{"loss": "l1", "norm": "batchnorm", "init": "xavier_uniform", "optimizer": "adamw", "beta1": 0.95, "beta2": 0.95, "eps": 1e-10, "max_steps": 6600, "batch_size": 512, "decay_fraction": 0.2, "weight_decay": 0.1}
Rows from block 4, named by matrix and row number. Rows with one number belong to one channel. Each number is 128 + 32 x the weight over its row's rms, rounded and kept within 0 to 255. All counts start at 0. Numbers have three digits each. After the name is the row's rms in percent of the matrix's.
# sq0: squeeze pointwise conv (model.blocks.4.sq.0.weight, 52x144x1x1), inputs 0-143
# e10: expand pointwise conv (model.blocks.4.e1.0.weight, 104x52x1x1, transposed), outputs 0-103
# e30: expand 3x3 conv (model.blocks.4.e3.0.weight, 104x52x3x3, transposed), outputs 0-17, a 3x3 kernel for each
sq0.25 096:091127108098170127093103097081143105118104114112100139085173158133157108112079151173099153110124113147197200176160103099107131149187111121119164135156154123115111133188106183183175106123063172083109148113122110124114124094132137104174100093080180164112170126193130154174143140160089122099137183161148122134122102165121115130102150150179094094176144081094156153084117129086180083114114147160107083059136137145112086210106173117142103
sq0.26 118:131142124178126163116129155153136149145140140138160099114150134105147119116108132106128116100159129134125123151169120145096147137131109120143081135141128147109090117145140147076140151151111086092140087131126120124126118121113075126073078113167144139115109150156118123178146136044090160132126223047076051149088121122088163144041154117059171015126100095081199096112177162126041150157166105147116162140103128126142083108102129085132135
sq0.27 100:087140100087095115122135120077077113111054072116125155130133100101136111117145109151101105131154116157105146102135112092141128105146171123124107096123114139128145149112080158127143116107114115096101181079117147083094119109108092151089136229169063113160115137099153148152096166079096085155084184136138120081082077142124183112163144128120116192120195168188100112085157088090131149110173121183095087144131114086096071128066165181135079
sq0.28 085:119120124143112170121124153195073073168108102098152128084144078143108111076136142084147112137160134119080144150111074112079092170159080145112150102132075100158089170126132135088109141094196100173131171121142126145146127072181074147103106144174085112114117075159098165155070111129127106170107147128080139197147157138099122142109106074124136070183164184112134135086114178096113181109187123105135104171080164073097131125140124114091096
sq0.29 107:097141080137146152166125116130155121107113142140100131096112109156088114134108131122168119156102093153129143147095139117152107101142101118085150121138126108137114141164113125126098114100118116113111122142136130136130161158064205183066157093171124141105159145072138066081122174197123097120093128167139099083143166088105128092164151161111084201145078134142074109060112147113020109184163136054128084127200158076097084109138093088168161
sq0.30 113:141151100112183133120100142121124113122140097114101123091123128135098108160072130086161133092107157099157128119121116107093146119135076133128137142135114137114139159159158148097099103124105146096111133122161135089151126053122163095077163154161136163201125093147131136107133183186177189093079166095140113094115050167154137095141122101117051114118049170101146065094099174095066157176147214166047148128157157121180112144083146133131111
sq0.31 091:099131058130122123131102129145115168107121123085154170146159101173098134146124173130111107184125109168167171158200088126101142080160124107151121127137134128157141144156089171121150125093118138113152134062136164144106133173094136133174152087111136145149077154134139124063117087150144190109106142084160126132118123100105131029128106131122240114084097085131149114104174150107124124189210125073133202121124088214145145117116121133137110
e10.25 098:094127169137095058194122144060114139140183088151161105146194160131152115085144127082105107161136110131104127098164162186228122138157155094167118133122131145102157197143114069098152101106143169094105099143184147133165128186082141151076149138148131168133140167134115129113156089145112168090090134143101162137117129
e10.26 070:104142136112170115093155095173146078154125049115115126143147192148079150129137156122085139139098143185123140160157139133155179138126106116197062113158119103166050098145137121181092151126128106094153143109123170146164119151126167082033151109102111077122124134130106119160122140166118095176158137183143183190111129
e10.27 096:111134192161113119177123175168125099155137086102159098130111088115177106080148174166164134133136110156109092119124105106165098174130190129161142140089172144142079171106147078111116049079125076158124105128050151159073131124077099111098119103148097158091164117128101120080139107124085109106122116117127157184099056
e10.28 120:133084119097145118139116092117168122157154163084162151111113119175026124139137141128121148125142116183093148106106128130111111087095123150151157123139115176004134087113085143127034122146122084174146146129092125129140104098181152127128128159127109076137104078124100121082064139159106149181147161136148173159140081
e10.29 082:155084076096092099197144139113121138087163160141139086097111137127128146111145159128038149096119125118056129105140146144163145097139000142166161107138158099082159152139164076107168069133152157176105137100132137095046104110087128150140103150150127145116148142092121089074131100099089123121137125137107132117114118
e10.30 087:142128123117117102130086154162141147119203131114117120102111047143121103158123113124116128142164116185106163134177181067160146108136087170198000067120127123065121121140174128131150133124153144102160150132143063115169133179093116170163129156099114105113110113103125145142123131132153102168064155115166110123103167
e10.31 084:123128163079118091082166129086124141140156076137109104106176089141133144108118140031046136085151148141037068120107104082156158160121138090101141162110119079112175141153098120138133082138155103145099094094178132161091113083092161139116128123150131127108181153169061092128119076142125161119091143155125181135131127
e30.25 092:157170132168193132128119159109091098167138173165158135218134165149097128192096167076030088089114174127137139189133163140146094154140163086127160110128186105086155170107161102136135118143143143158171138130135137136160118118113156079088110102104137149171152131091119097133131079119132159167157177118130164162143105183122150160089134104165160154156119105147102109124127090112089094173173115185163141165147151115118128149146150134128116150171104145121104151120102098113129167128175128141136
e30.26 119:137132074136098065105090055161150191118116136035055082067091149033103135066103125133150166106139125096073122163135158092091158140080126174135122151097125128068054131106082092130135171124105139137136114132118135152164176169153191187119138189108137103133053133140122126123097120122044101137104084100115139153087145099123133153134125086199175109112121118101132083063139119199147100129174188105139109114134124144147143123117096174135131119144157140150156057107133162136125225121095153123111
e30.27 098:138166149160206138076098129119096118134121174112172135150200157133127144107093142147134093134150168130174113172108162135131127150237096159179149116131166133194104159151097122180110102132136145123137121114128105119144097134086183113083113122152137138115106133133124125167152149099115151135129104113137136090121087076120102144106065137119119158103133165121209167160178147143142179162112164194118174107106152079084180102133191118160181091013119127140128110238173161149136164080086128152108
e30.28 094:135115155143142116081051107172162172123121138147137184108147109111132137052036114147135166113156122120101129126208153125107069130146136104076129142179142130090129139170140205109082137132132123113113121127087130130099194150152082140114105141113124151132062000231120110170113164131128112189144104144134172124171111148114118134158132137062033032152155142124137106142128169161149143134121144132069165096113122113074138137112127130123145138131135191152165135150161141150141119087103170096107
e30.29 107:108166169132154151084135144137142127140169135120142165122107140117089123087095097110149098112155094102211051141156084095129137103146172127134190131151166101151195129142172151127150128151144121091135129100120113111118040169122094113098078107137113159062091126178146132084119143173153163191132136093110108088165100163148074053116140137127124101132119179111124178113140178109153178118108099114081144144150134111131143102109147074057112150116074158109099111085139085135094137131142122148136
e30.30 114:143088160122096121109114128142175140144159121152125115187180139133171115119173139103189101075134065087210082152203082136115103179050168166075133154111104162067150149225103089140134045113161112114129122094154107104104029153121080143139097111159121167052128115124118103142141102116119145116132165127107181178152128067133149082141121140143117158115051143145126119082139161089186131191110110124105123065112110110081127147104118106139142105167131147183115139065128028136149094147116128128104
e30.31 092:116135162092114096102066106132108133114106198141157154049063146116067118114064121092104130121158107120098132121190076095149138129125111111114176089107127118125137117145117149123111130146146128126142104112100131115148102147148100130111136149137128156094033071255111105105113112136134128159097125108090141130188169124126117121135104114161172128133103143094107165141150167107105137115164128061091157168162132134150125140120114128094101136182178099145147129152119153105132114148172134158180